A small class-conditioned image diffusion model, trained from scratch.
Model: 32-pixel images, norm layernorm, moe expert_choice, patch size [4, 4].
Data: 97500 training examples, 4.3 epochs.
Rows from expert 15 of block 3, named by matrix and row number. Rows with one number belong to one neuron. Each number is 128 + 32 x the weight over its row's rms, rounded and kept within 0 to 255. All counts start at 0. After the name is the row's rms in percent of the matrix's.
# up: expert up (model.blocks.3.mlp.up, 16x256x128), inputs 0-127
# down: expert down (model.blocks.3.mlp.down, 16x128x256, transposed), outputs 0-127
up.193 097 [139 181 151 114 145 139 152 183 116  86 111 106 113 115 185 138  79 142 161 139 138  86 155 159 169  88 158  73 135 168 125  63  73  96 120 131 144 133 150  83 102  81 125 125 204  98 127 178 130 160 162 134 196 142 139 129 156 126 150  79  94 131  79 127 128 113 118 140 137 113 151  98 100 154 121 161 143 113 126 101 135 100 116 106 152 121 166 179 172 186 212 141 169 126 165 150 142 196 121 153 108 132 170 151 118 147 119  97 128  94 149 111 143  66  54 165 137 146 113 104 141 116 188 124 135 166 124  54]
down.193 097 [147 142 128 139 122 143 119 111 149  82  71 134 138 137 142 137 130 150 131 126 115 173 118  90  86 155 140 166 132  97 117 136  80 101  85 152  61 145  51 115  98 117 154  93 111 107  86 156 159 190  68  40 159 103 122 125 155 197 138  67 115 126 136 122 143 114  50 119 105 100  99 142 150 123 134 115 152 147  22 159  56 152 125 117 172  99 121 115  93 106  91 154  64 102 135 108 112 105 124 135 154 169  99 113 115 133 176 160  83 102 128 137 112 133 150 134  71 142 110 114 105 100  85  89  90 157  92 116]
up.194 105 [144 125 128 118 125 129 146 149 119 178 113 128  91 154 108 121 135 168 112  87 105 140 127 122 110 118 143 152 111 162 140 152 183 131 165 126 133 189  91 177 147 133  97 119 137 128 140 103 149 167 136 108 104  96 186 149 149 115 110 132 121 131 166 109  45 206 227 172 128 140 116 132 199  92 138 122 110 136 105 157 162 148 101 112 108 167  79 133 146 124 104  99 109 149 148 145   0  32  93 155 153 134 129 164 134 110 124 115 117 155 149 122 154 138 136 117 154 139 150 153 113 125 118 111 144 116 106 126]
down.194 120 [144 125  96 132 142 140 121 129 101 103 127 127 148 126  84 127 185 110 157 111 116 117 118 141 159 108 133 124 121 105 106 140 156 121 125 155  76 138 165 167  98  69 133 158 116  83  86 142  81 162 115 171 138 113 125 173 136 134 126 103  98 124 130 153  47 194 167 158 152 103 146 117 176 193 166 148 115  95  85 150  90 179 104 156 152 138  85 114  93  91 140 118 115 189 156 130   4  82 109 112 153 155 145  87 125 152 136  98 109  97 139  97 115 134 189  82  76 119 135 106  68 199  75 102 105 113 150 106]
up.195 076 [ 69 127 165  85 101 167 108 122 145 121 123  96 165 102 162 146  54  97  88 142 170 119 112 122 130 150 139 134 183 140 105 130 128 115 136 171 172 102 147 147  95 118 144 157 139  95 111 119 111 122 101 137 122 113  75 110  87 158 108  91 145 106 104 146 148 176  66 120 134  52 143  96  76 122 164 182 164 134 108 135 115 111  94 151 122 151 135 198 150 170 105  77 129  85 184 154 109 120 175 157 128 185 153 107 160 104 130 112  75  98  79 102 127  90 122 115 145 184 129 198 113  74 126 137 113 107  37  77]
down.195 061 [207 117  98 115 141 116  92 127  94 117  85 112 105 105 207 113 159 151 102 143 152 137 107  86 152 130 103 166 114  97 170  92 145 127 136 123 145 106  84 103 121 114 131 146 106 106  74 162 133  69 108 115 139 137  96 128 100 104 170  98 165 174 199 135 136 155 113  30  67 136 146 115 147 164 132 125 188 167 132 166 142  84 128 188  80 148 167  77  87 105 116 109 122 166 120 124 156 114 135 173 102 103 148  55 110 174 145 144 155 111 140 154 102 117 146 166 155 147  94 123 100 178 113  54 114  79 127 114]
up.196 104 [156 128 137 111 147 163 111 160 150 165 135  80 134 128 152  95 130 104 120 187 117 124 148  76 135 103  97 143 120 104 145 120 214  99 128 115  50  95  77 104 118 153 151 128 143 102 133  96 111 169 151 111 157 115 129  71 130 141 101 122 134 179 190 117  85 154  83 124 169 131 128 168 180 203 157 138 162 133 181 166 103 123 144 111 104 120  98 109 135 103 150  77 120 126 190 151 190 133 141  99 114 102  99  81 124  81  65 122 173 166 134 150 146 121 111 111  99 175 132 211  95  76 148  87 104  66 141 116]
down.196 101 [ 84 113 102 114 101  89 190 117 109  95 168 130 152 119 143 103 104 158 149 119  74 132  87 117 127  74 145 168 115 105  88 123 105 162  84 107 135 130 129 123 111 116  93 124 116  84 137 117 136  55 132 125 134 168  95 146 114 170 109  82 148 160 112 118  68  31 110  96  80 131  92 121  64 136 160 130 151  73 106 114 105 124 114 179 157 118 147 130 136 198 143 184  99 133 150  91 161 104  51 128 114  97 163 162 178 132 154  88 122  71 119 184 123 196 124 148 137 146 132 117 181 128  82 114 132 178  93 153]
up.197 092 [ 89 149  93 151  86 123 119 189 111  76 149 158 180 117 146 132 108 108 147 169 112 174  92 125 177 158 168 168 180 169  84 171 135 132 130 147 138 118 159  73 121  98 134 135  91 139 109 128 107 110 153 112 170 145 131 125 115 120 110  49 163 157 105 140 123 136  82 128 142 104 106  95 138 125 139 201 137 196 130 157  92 175 168 163 134 103 177 187 134 172  94 135 162 125 148 171 112  65  92  90 148 133 141 107 178 128  85 145 101 165 113 100 167 153  75  90 132 120 101 163 122  96 129 129 126  72  81  45]
down.197 085 [184 156 118 105 127 174 119 149 150 131 125 116 149 101 155  79 199 133 159 164 116 113  96 132 103 122  96 141 113 125 112 140 111 204 188 156 129 107 108 156  98  48 137  93 108 104 151 128 153 153 107 190 122 120 172 149 116 133  87 114  82 159 128 121  69 118 134  98 178 130 140 153 119 106 141 157 172  96 102 183 107 107  67 139 168  95 100 124 132  59 117 145 124 183 140  54 130 120 152 170 141 107 141 151 107 128 133 130 160 115 127 197  77 153 114  94  64  93 136 118  64 143 112 111  76  72 153  76]
up.198 096 [100 147 174  94 154 175  20 123 112 128 111 140 162 116 150 157 140 104 146 176 137 114 146 102 174 157 164 152 141 130 150 104  88  84 101  97 134 144 122  95 136 160 121 189 178 135 115 102  97 145 111 150 132 119 130 140  64 124  87 112 124 128 116 143 163 144 114 151 115 111 159 147 135 146 146  91 173 115 127 153  69  87 116 138 169 140 122 111 126 177 188  91  69 111 142 177 118  62 158 139 202 144  96  80  78 129 104  74 100 175 132 134  95 133 128  93 154 174 148 175 177  94 152  74  99  57 136 125]
down.198 084 [112 163 158 109 102  53 123  60  98 137 120  72 139 177 111 142 146 122 159 110 108 111  81 121 118  99 117 125 122 115  77 142  63  79  99 159 113 206  87 134 180 111 118 131 185  63 118 168 156 165 150 137  85 125  81 114 123 113 105  55 122 113 121 140 150 163 102  84  74 119  63  97 159 151 180 152 101 180  74 148  80 128 132 107 123 137  77 138 125 153 133 137 105 111 175  76  76 134 115 174 164 118 155 174 161 158 106 138 139 134 139 119  99 103 113 136  87 111 134 129 163 110  78 128 124  88  90 114]
up.199 080 [101 146 125  95 118 156 154 159 147  89 132  85 180 111 199 134 105 100 119 104 168 130  85 107 158 162 153 100 177 173 126 144 170 120 130 165  73  76 108 103 113 126  66 169 149 108 159 138  95 138 124 182 172 130 152 124 122 138 102  56 155 128 161 139 121 152  84 127 133 105 105 130 122 136 133 125 153 152 100 166 125 168 130 149 134 153 111 141 192 148 120  83  76  59 192 187 136 114 153 138  99 158 123  78 160 132 102 124 118 132  81 136 196 164 117  98 136 181 138 126 124 139  78 171 152 125  22  97]
down.199 061 [168 107  79  81 114 133 123 130 110 131 159 148 130 127 129  73 170 155 189 118  56  93  99 141  71 141 112 172 118 140 108  86 175 187 151 168 128 112 115 125 117  75 182  66 117 104 112  94  78 135  60 143 159 156  83 139 111 154 106 140 157 136 143 149 114 138 106  69 185 135 139 132 134 145 116 152 138  81  57 191  90 127  78 132 137  79  81 157 162 117 139 123 148 176 148  97 121 134 178  95  86 100 151 131 160 174 126 102 118  71 147 164  77 146  89 175  94  88 104 131 128 138 151 149 113 112 159 117]
up.200 080 [119 185 153 128 124 151 146  96 109  34 131 177  75  70 160 105  85 151 205 150 192 120 172 148 136 107 134 121 124 127 152 132 106 138 127 126 162 142 104 156 132 126 138 173 173 117 109 182  80 116 129 162 166 111 101 104  79  98 119  92 131 109 126 125 151 153 104 142 125 168  80 144 100 133 102 119  73 122 114 128 110 131 151 175 141 170 128 169 157 108 145 115 130 101 181 124  88 153 131  94  96  95 130  90 171 160  90  90  77 124 126 107 104  70  94 164 149 205  90 113 107  27 155 114 116 136 104  92]
down.200 061 [147 162 102  74 119 144 114 140 167 116  92  97 102 131 109 115  96 112 104 124 108 114 101 130 113 154 145 142 152 123  79 112 116 111 134 151 132 158  77  92 126  78 191  88 115 169  91 147 154 107 185 143 132 137 109  60 208 100 126  97 144  73 121 142 149 151  72  98 193 140 118  76 120  79 113 132 158 179 128 137 150 161 126 158  89  84 191 162 157  81 172 143 151 188 168 107  73 169 102  83 108  84  75 109 133 165 149 162 125 138  79 152  91 114 114 138 105 107 198  86 144  74 131 118 119 115 146 128]
up.201 085 [ 97 163 134 122 131 117 157 132 134 164 194  93 123  87 122 137 103 109 105 151 114 143  92  95 135 141 142 132 201 165 140 171 101 123  67 131 169 134 123  97 106 110 122 106 128  90 133 105 126 132 125 146 176 144 165 127 102 162  89 103 103 142  78 130 128 111 111 133 138 131  62 113  81 160 150  95 184 163 141 130  87 148 149 146 202 130 139 219 146 146 124  99  79  62 204 207 148 119 124 125 106 179  81  69 131 102 145 114  80 147 128 136 148 116 168  94 119 151 139 155 145 112  85 132  97  83  50  85]
down.201 075 [140 147 179 141 145 146 120 129 136 159  76 156 137 115 196 144 146 149 125 116  76 140 113 130 140 129  54 158 114 107  89 156 104 128 107 103 115 104 140 106  61 112 157  90 107 130 114  83 100 122 128  60  95 132 117 105 124 149 104  97 114 117 114  95  87 146 105 106 117  88 174 134  89 148 143 190 169 124  77 163  45 130  81 176 162  51 135 139 181 106 127 163 103 119 177 151 127 149 116 125  97 159 128 157  58 171 138  86 125  87 126 137  79 124 115  98  83  99 113 108  93 109 141  88 120  49 140  63]
up.202 110 [104 113 161 142 152 131 128 126 147  99 165 148 143 169 122 146  67 127 154 167 124 131  87  58 150 193 159 123 132 136 111 100 103 147 131 143 129  88 122 183  91 113 108 146 169 118  92 109 105 163  94 114 151 181 121 148 119 120 133 112 129  94 131  95 165 135  75  88 162 107  99  67 109 161 124  83 164 127  91 181  78 129 168 114 192  81 179 117 190 139 146  93 182  75 150 108 175 134 153 183 144 138 115 124 215  86 168 149 120 127 146 167  76 132 119 110 155 187 105 142 138  86 178 142 106 162 104  91]
down.202 112 [109 167 162 115 138 143 125  76 158 117 161 138 183  84 174 122 121 115 151 110 163 143 138 143 163 121 136  98 134 122  83 118  75 130 144 161 150 103  88  95 106  71 170 113 174 131  88  89  89 121 127  70 110 102 166 128 128 168  89 105 108 115 118 108 134 122  92 129  55 118 166  82  70 131 103 127 109 105  83 148 101 162 173  95 181  86 165 137 193  93 112 158  98 156 166 112 148 140 160  87 133 183  88 157  97 190 167 104 114  79 142 119  54 141 109 140  77 104  63 113 169 124 131 104 141 118  80  93]
up.203 069 [102 164  97 149 100 139  62 120 183 118 127 105 129 153 109 156  97  90 115 127 208 145 139 132 128 136 130 153 103 115 116 161 162  94 167 139 120  98 146 119 126 142 129 181 109  82 108 145  93  83  86 119 144  96 103 109  44  89  53  98  93 122 136 135  91 188  80 166 168 138 153 134 132 142  81 156 100 125 125 151 114 145  90 167 152 155 156 169 150 141 158 103  89  63 180 146 152 109 148 135 171  99 172 142 155 141  63 126 116 123 117 135 105 167 131  90 158 168 144 149  78  85  93 121  60  76 133  60]
down.203 055 [171 140 157 161  64 148 173 132 152 134 186 140 169 110 113  97 171  70 151 154 127 123  99 128 108 131  71 105  80 113 117 151  96 173  95  60 115 136 122 128 148 106 125  51 111  69 187  82 149 144 131 151 137 151  99 137 114 127 130  47 126 164 173  54 120 155 162  82 103 103 103 147 112 147 166 147 140 116 148 130 112 129 154  93 131 146 117 126 167 102  85 201 110 127 136 111 115 187 108 195  78  69 144  93 123 111 145  97 139 128 176 116 170 170 128 129 136 123 167  86  88 110 150 135 152 118  96  84]
up.204 111 [138 125 154 126  51 148 131 155 108 126 115 158 135 138 127 151 137 138 115 185 118 192 109 109 160  83 133 132 145 183 130 173 146  91 159 116  84 136 101  86  98 154 148 130 106 111 136 146  99  80 202  78 146 133 124 158 102 133 132 139 169 108 143  66 125  34  48 110 160 161 111 142  97 144 235 131 103 119 107 109 107 178 143 124 116 116 116 135 198 110 112 129 149 144 164 143 171 112  96  91  75  92 141 109 116 146  99 197 114 159 135 139 169 138 100 146 175 117 164 185 134 115 160 160  98 125  98 108]
down.204 111 [171 164 100 144 155 144 132 111 120 143 148 102 156  87 166 104 119 170 149 109 124 120 119 152  73  82  97 147  85 125  78  98 117 175 126 142 124 140 100 141 118  79  90 105  95 117 117  79 122 158 124 200 119 115 148 188  99 165  83 105 153 142 136 113  57  68 104 115 170 109 186 145 155 180  91  92 169  72 176 126  96 127 111 167 156  90 104 132 129 116  97 122  64 164 124 105 183 154 102 121 112 137 130  53 159 107 136  95 143  78 127 127 109 150 136  70  88  95  54 131 166 120  73 118 170 146 107 139]
up.205 102 [ 91 142  90 129 122 151 140 100 101 124 116  84 167 180 136 115 111 104 127 149 137 149 126 146 120  91 172 169 196 168 129 133 215  98  97  93  60  98 186 128 117  77 126 145  74 152 121 180 131 126 172 147  93  61 134  69 155 134 138 121 127  94 150 153 138 165 133 129 163  84 113 173 157 104 163 142 164 184 143 105 122 117 151  93 192 155 160 204 188 125  97 144 101 118 137 118 126 165 139 141 132 108 102 112 152  85 114 171 108 105 153 157 153 161 106 128 185 159 133 137 134  79 143 110 128 126  35 129]
down.205 097 [ 97  43  87  77 168 159 152 118  91 152 142 182 131 135 133  19 133 106 152 142 133 112  75 118 115  78 115 148 105 142 122 125 153 136  78  94  72 114 116  98 140 103 109 135 122 137 151 121 101 125 120 155 191 122 139 135  85 129  81 113 121 147 108 152  95 130  92 101 129 152 109 143 147  97  82 175 126 101 130 138 116  94  45 131 117  89 169  64 115  97 115 134 157 104 137 124 149 178 131 180  97 155 131  69 166 136 140 132 149 150  71 173 161 121 120  88  95 144 129 127  93 103 104 173  22 124 118 125]
up.206 084 [148 175  88 119  89 133 176  61 134 118  97 152 120 122 152 153 127  73 134 114 145 167 145 121 142 120 186 137 126 141  88 148 182  75 147 124 142  73 108  95 122 175 130 131 106 169 116 158  92 130 104 159 163 123 152 109 109 114 135  57 107  78 155  94 151 161 139 167 132 119 139 178 117 140 146 146 137 166 129 158  88 112 117 159 118 142 182 129 179 113 126 163 144 126 143 109  46  51 163 122 101 153  99 139 128 185  99 148  91 149  80  99 127  86 127  46 148 182 171 143 124  47 191 142 143 105 124  95]
down.206 055 [152  73  78 123 112 105 143 136 127 149 123 127 106  76 102 119 132 156 116 174  82  94 146 184 143 126 137 176 147 125 124 205 120 163 120 165  62  88 126 104 150 120  91 151 100 167 121  76 151 108 168 168 113  56  99  96 140 107 173 150 102 120 181 130  37 123 168 158 113  91  97 152 148 141 115 165 137 113 137 133 171 164 129 119 116 174 125 131 155 126 147 113 170  69 142 149  98  46 132 106 161  94 175 133 114 106 130 140  63 107 116 180 132 138  90  86  93 158 141  63 110 168 115 162 100 169 120 122]
up.207 108 [128 154 104 140 102 190 111  95  52 178 105 176 136 142 146 171  92 148  91 122 123 175  96 135 155 133 146 105 187 178 131 157 146  78 129 102 119 120 144 128 152 109 104 138 136  84 152 138 158 111 109 190 116  74 137 125 180 168  95  79 134 119 201 116 129  73 119  83 149 140 178 124 145 129 166  86 188 185 113 111 128 123 109 102 104 142 129 131 139 158 104 160  60 135 153  84 166 111 149 111  71 117 138  90 149 131  72  63 124 162 138 184 122  87  97 165 121 165 147 156 102 100 142 168  72  94 112 143]
down.207 120 [116 121 127 141 165 116 147 181 158  91 144 121 176 120 109  74 129  99 147 142  87 125 128 136  90  90 128 131  96 101 137 116 116 158  71 135 102 136 110 131  98 140 122 116 122 105 141 108 108 134 181  83 185 206 111 112 133 144 110  92 115 146  64 150  56  96  89 133 155 145 198 157 113 129 122 181 147  90 138 163 108  97  79 143 171 122 130 125 130 158  96 147 130 100 174 138 138 121  59  66  97 182 113 198 150 150 152 155 135  91  95 160 106 185  76 134 110 221  73 129 143 109 122 152 113 161  77  98]
up.208 103 [127 132  69 114 149 116 111 141 117 107 148  84 132 111 143 135 182  89 136 143 152 156  99 123 121  96 159 143 116 148  79 156  90 125 173 113 144 156 102 114 147  53 109 152  91 143 113 112 104 114 116 117 172 161 135 175  81  95 115 144 171 144 127 161 112 207 110  74 154 141 163 130  63  91  95 134  64 113 154 146 140 141 133 138 161 121  91 147 142 201 187 114 151  97 134 152 121 122 217 113 115 210 116 125 104 137 112  77 113 117 140 114 122 205 113 112 178 141 132 159 128 101 109  96 149  37  73 121]
down.208 096 [130 194 156 132 103 108 103 115 108  80 125 145 144  99 123  77 123 131 107 183  89 150  92 157 115 122  87  98 136  89 120  76 121 128 154 198 177 125 138 126 125 154 124 117 137 122 108  75 148 139  29 107  99 103  94 123 138 172 136 126  77 119 116 151 151 119 155  91 100 102 100  81  70 150 115  92 108 102 100  88 145 197  26  92 156 177  81  63 119 103 115 127 121 122 120 100  99 126 185 181 173 156 126 139  99 151 195  95 123 122 175 151 101 140 131 158 123 121 114  90 168 125 121 110 140 172 115 122]
up.209 100 [202 191 143 110 112 140  97  51  82  85 158 129 156  96 124 113 158 156 124  79 120 129 198  73 149 124  80 188 138 107 104  88 124 156 126 163 135 172 104 125 137 106 116 125 126 114 123 125 105 117 133 144 109 117 132 163 132  70 125 144 150 167 203 130 128 139 187  98 125 127 154 151  74 149 125 138 126 164 203 132  78 116 128 152 127  96 165 140 140 115 118 128 120 164 134 154  78  96 166 184  66 133  96  25 181 126 119 156 161  86 119 133 114 118 154 130 126 119 110 102 138  75  78 166 114 174 138 129]
down.209 097 [174 163 115 106 147 156 119 149 122 109  35 155 100 153  91 115 150 148 117 113 104 127 118 182  85 112 137 202  97  92  94 161 125 153 213 158 134 129 124 121 128 104 158 116 108 157 167 104 108 137 117 135 165 172 131 157 127 153 111 151 102 123 115 124  95 130 121 129 169 155 130 164 137 111 144 136  50 121 127 111 185 150 128 166 160  97 151 120  97  69 159 133 135 145 123 110  93 170 124  88 150 104 136  92 140 140 114  96  38 114 157 188  91 143  98  64 129  66 156 121  71 154 140  58 121  55 127  88]
up.210 071 [159 135 139 125 106 195 132  87  76 125 113  96 111 134 155 141 110 130 160 129  92 120 151 103 146 155 131 108 136 122  84 167 164 114 166 131 101  74 102 100  89 145  90 116 117 139 116 137 100 135 159  99 130 146 145 111 100 123  88  73 130 141 148  93 188 211 120 135 137 137 124 112 147 137 159 156 133 165  92 217 140 117 105 142 107 222 132 191 207 152 108  95  74 119 137 128 150 101 114 181 114 145 151 114 117 114  98 122 148  75 113 153  72 134 139  77 102 219 118 177 112  80 100 117  81 118  87  92]
down.210 051 [148 143  95  88 139  74 139 107  90 128  92 106 125 114 161 120 138 144 107 146 187 169  97 146 143 104  62  96 147 113 152  93 112 153 183  79 125 151 168 120  76 108 152 108 117  88 105  95 171 105 168 138 145  94 122 137 104 109 144 121  98 175 159 171 192 116 107 100 116 146 169 108  81 148  96 121 144 114 106 148  86  94  52 155 144 137 106 125 122 160  80 161 142 152 150 101 172 166 103  43 130 145 134  91  80 198 168 149 115 127 174 158  50  94 152  78 129 174  81 119  69 151 105 115 124 143 135 120]
up.211 073 [153 109 166 134 126 165 116 116 176  88 116 110 156 113 184 141 116 128 161 136 167 135 149 117 157 140  98 103 104 141 117 117 155 142 116 166 124 162  94  63  75 126 137 119 138  87 113 110  95 124  99 145 117 122 102 110  74 101 105  35  54 131 110 108 130 147 132 131 177 124 121  76 123 140 170 104 164 124 106 158 118 180 132 143 160 149 131 137 154 159 153 121  66 130 169 164  91  94 136 163 223 216 111 103 152 152 139 131  92 115 154 134 112 122 110 120 129 160 148 164  96  76 157 163 142 100  64  24]
down.211 060 [145 141 139  84  72 123 122  95  98  98  50 149 116  83 138 121 142 144 116 152 150 101 131 143 112 162 123 128 164 133 127 136 135 186 153 120  90 101 146 135 136  91 135 111  90  95 138 136 138  81 139 110  61 185 121 152 164 117 127 125 155  94  71 121  99 156 136 107 174 163 183 132  90 143  96 140 178  77  72 123 120 174 104 169 147  80 140 107  98 125 133  92 160 193 183 110 120 141  63 104  97 126  83 124 178  92 137 151 137 106 134 142 124 183 142 118  69 119 113  96 158 144 185 103 110  75  20 135]
up.212 079 [131 157 155 142 110 129  73 140 157  79  92 144 172  91 118 163  83 169 214 176 113 111 113 140 143 123 137 116  96 205 166  72 127 136 130  94 188 122 113 118 141 132 117 111 128 125  72 126 124  50  71 123 115 120 117 120 127 121  66 105  89 134 128 142 129 118 101  96 102  91 119 140 131 143  85 143 159 157 111 133 108 185 170 127 144  78 116 153 179 131  99 111 120 110 167 117 181 162 192 123 149 182 162  59 112 139 103 117 119 127 143 116 106 133 163  65 123 171 161 106 129 101 114 115 129  57  84  53]
down.212 061 [149 137 133  49 127 114 156 134 137 149 110 123 117  97 164  75 153 124 124 111 103 147 137 133 131  96 141 112  88 136 119 160 176 194 105 121 132 130  93 129 115  65 237 130 152 137  83 109 108 101 100 150 142 117 133 119  77 163 142  98  96 123 116 144 123 147 105  36  96  54 165 157  80 107 146 126 132  95  95 123  78 150 126 131 118 142 149 163 151 137 159 133  79  75  97 162  63 190 169 130 151 173 124 140 117 170 135  75 151 185  95 168 128 174 144 106  77 114 125 137 127  85 136 144 172  87  94  94]
up.213 076 [115 201 127  81 129 173 177 121  99 106 139 135 145 140  82  91  82 151  71 184 164  73 187 106 132 121 197 110 164 154  79 144 146 114 144 192  86 115 139 135 137 120 112 117  91  65 121 116 145 127 136 138 136 121 130  87  90 106 153  89 114 154 159 123 158 153 109 113 119  88  77  96 117  90 189 142 151 139 133 193 146 118 158 154 110  99 123 187 191 150 129 130 127  70 138 134 164 125 109 159 121 133 141  44 131 163  87 161 153 112 119 123 161  97 119  57 136 137  95 135  92  99 142 133  87  59 135 125]
down.213 061 [102 136 151 144 134 150 138 142 152 113 115 103 109 110 129 127 111 145 112 133 121  83 154 122 172 165  86 127 163 142 180 142 159 122  66 123 129  65 133 132 137 112 221 152 205 176 109 133 127  98 174 147  98 127 160 115 121 133  84 159 106  83  77 146  99 129 210 165 174 154 165 137  66 104 189 188 140 110  91 114 163 149 121 137 163  71 113  99 112  56  71 116 175  84 153 108 165 124  87 114 167 106 160  98 134  93 118 162 133 138 120 127  78 131 151 129 104 131 111  94 165 105 162 183  90  99 102 137]
up.214 058 [123 135 126 127 107 157 138 138 137 180 131 117 156 124 115 123 114  72 140 180 156 191 111 116 140 169 142 186  76 199 136 156 149 144 115 162 144 125 116  79  71 147 134 140 120  97 145 152 113 128 140 116 120 145 120 172 113 107 160  71  84 174 180  69 145 130  76 141 156 132 126 124 170 120  89 126 113 123 166 191 161 130 148 146 145 157 131 176 185 184 148 133 115 102 171 179 169 129 146 115 177 153 133  62 154 101  81 115 138  95 130 185 145  65 145  75 154 152 119 123 208  77 114 163  83 155 136  88]
down.214 050 [146 153 113  82 142 110 122 118 104 129 181 124 147 128  78 143 149  86 170 123 120 138 102 120 131 133 152  90 174 175 103 129  83 120 154  93  82 165 118 119 112  62  21  81 151 131 120 142 111 119 133 125 115 128 125  73  90 195 122 104 103 194 117 171 138 132  93 123 157 131 122 169 163  70 160 151  97 134  89 121  93 128 169  92 139 112 169 126 122  76 125 159 114 121 198 161 117  71 154 108 181 158 118  80 118  84 114 137 137  97 137 149 140 188 122 120 143 162 163 143  77 146 114 130 121 172 220  94]
up.215 104 [126  98  93 127 168 158 116 131 113 103 122 201 154 164 126 161 122 148  96 152 127 107 119 100 142  54 161 152  87 124 123 160 134  28 122 141  88 101  97 110 114 165 111  96  95 108 112  27  61 129 142 145 139 134 134 110  97 109 117 126 157 148 103 147 112 101  76 130 168 175 160 159 115 161 154 112  77  57 135 190 152 132 172 157 109 166 136  93 150 111 111 137 130 105 137 165  75 141  82  95 114 198 108 127 145 152  90 107 109 168 140 116 120 165 129 160 163 162 163  87 139 143 162 182  94  78 127 146]
down.215 105 [ 90 112  83 117 115  70 153  97 138 123 154 123 210 125 132  54 153 158 181 130 117 120  98 164 100 129 170 120 141 106  83 113 108 130 111 151  95 147 118 116  98  64 130 101 131 108  91 100 140 120 126 128 149 139 137 187 157 167 136  72 153 127 109  94  54 101 135 121 108 108 158 109 103 123 131 136 187  90 154 136  62 180 130 123 189 103 135 117 136 108 105 152  64 171 147 110 115  75 120  95  61  96 139  96 185 115 195  91 153  90 146 129 153 197 101 101 136 157  89 115 136 119 129 128  96 171  74  97]
up.216 115 [209 166 166 106 153 144 151 120 173 120 132  84  91 116 140  87 163 125  69 108  94 136 137 169  93 115 198  93 148 140 101 153 141 192 186 101 163 179 151 114 120  94 147 169 145  99 132 141 125 142 154 107 158 154  84  96 132 132 133  86 109 151 189 106 102 203 162  89  79 129  92  89 143 119  85 125 123 128 180 100 170 112 114 126  87 147 151 109  95  95 198 117 114 105 140 151  90  99  84 136 103 129 125 113 141 134 100 138 138  31  93 105 145 128 151  64 143 152 104 137 119  86  83 131 117 102  80 136]
down.216 109 [163 174 115  88 122 108 102 161  67 142 132 169  87 157  98 185 158 171 175 101 116 137 117 121 122  79 111 223 120 123 158 131 172 156 127 159  22 106  96 147 137 120 112 107  95 128 162 135  95 109 117 140 138  88 170 137 150  94 113 124 121  90 144 119  94 155 154 148  88 129 135 151 160 190 180 126  76  95  81 132 118 181  36 138 142 138 145 116  89 100  76 117 110 116 108 165  73  84 117 154 152 140 165 139 149 150 178 125  98  97 149 127 156 123 107 151 101 109 118 118  55 158 152 121 142 156 157 136]
up.217 087 [135 143 166  93 113 175  93 148 140 142 160 104 125 135  99 109 114 145 206 135 127 156 125  87  93 130 131 161 106 132 101 152 124  86  67 116 133 144 111 140 116 108 133 189 134 191 118  73  70 159 101 122 104 111 153 145  72  68 150  93  79 139 123 103 151 135 126 108 137  82 129 130 206 128 107 177  86 133 144 157  80 113 140 174 136 166 146 113 134 183 182 113 191  86 151 182 118  95 180  81 140 163 179  76 116 138 153 128 111  93 116 146 121 172 101 152 176 143 121 121 161  72 154  72  88 107  80 114]
down.217 069 [ 65 223  88 145 182 100 135  77 137 112 150 124 137 141 165  81 113 149 111 127  93 136 129  84 120 137 200 128 148 134 136  99  71  92  91 162 130 140 128 108 136 101 142  99 142 104  98  83 146 103 124 180 178  81 131 146 137 192 138  83 186 177 140 167  97 102  96 113 107 111 131  89  60 144 118  88 107  91 123  93  53 178  52 164 117  99 158 105 144 123 135 131  85 175 168 106 105 154  98 117 119 149 145 136 175 146 161 144 150 124 150 120 133 133 146 108 150 182 128  91 167 160 135 168 123 152  90 118]
up.218 062 [186 170 161 130 106 134 163  75  74 123 148 109 120  86 139 183  94 107 156 129 173 127 157 110 169  94 144  96  98 143  97 163 154  89  92  97 120  98 170 127 151 102  97  85 128 138  92 148 159  79 114 140 110 144  34 141  98  96  66  52 113 121 165  88 135 117 111 142  86 116  59 141 144 150 161 125 103 147 131 144 149 166 141 158 134 113 134 132 122 131 166 135 102  76 168 134 144 143 108 130 108 131 182  78 146 125 129 116 130 175 104 128 101 131  95  37 144 124 126 159 143  59 169 100  60 123  80  88]
down.218 051 [183 144 116 131 110 114 133 122 160 222  96 110 136 132  61 175  93 136 158 108 102  90  86 129 121 128  93 177 102  92 121 148 162  78 118 163 140 143 124  92  87 124  95 112 168 144 104 106 129 127 117 120  99 201  65 177 136 149 134 118 143 111 143 125 132 114 136 146 163  78 131 146 126 170 160 133 141 119 123 157 117 137 165 126 109 116  92 186 215 126  62 114  83 157 130  92 167  80 136 144 178 215 172  85 139 144 175 171 138  90 193 146 147 130 113 160  67 142 106 123  98 162 125 103 146 120 135 151]
up.219 091 [101 159 160 113  98 125 135 180 123  88 144  80 210 123 141 169 136 116 171 151 143 139 147 133 186 151 159 122 140 161 159 158 145 161 146 155 104 109 186  98 122  93 164 147 159 129 123 125  57 150 107 141 176 152 133 105 116 134 109 108 190 163 119  66  96 135  98 121 129  89 122 107 107 133 174 167 160 167 113 136 119 148 164 103 177 116  85 148 167 165 117 157 111  35 199 158 142 111  93  67 157 130  75  91 148 101 115 127  99 180  96 182 131 165 105 123 121 173 154 131 125 114 164 116  97  68 117  84]
down.219 082 [165 142 161 122 135 127 117 101 140 146 112 130 151 111 144 103 192 180 109  70  91 186  48 106 166 177  78  97 157  99  91  95 115 171 138 157  96 104  98 120  97 108 119  75 167 140 152  87 138 116  78 124 150 123 140 129 143 182 140  78 126 138 110  78  80 114 129 113 129 130 148 139  98 124 164  94 185  92  63 179 110 212  90  98 163 152 119 157  97 124 133 143 122 152 160 104 106  89 128 122 123 135  96 167 128 171 141  70 157  68 156 158 110 144  77 110  82  74 109 111 129 162  85 135 156 124 126 177]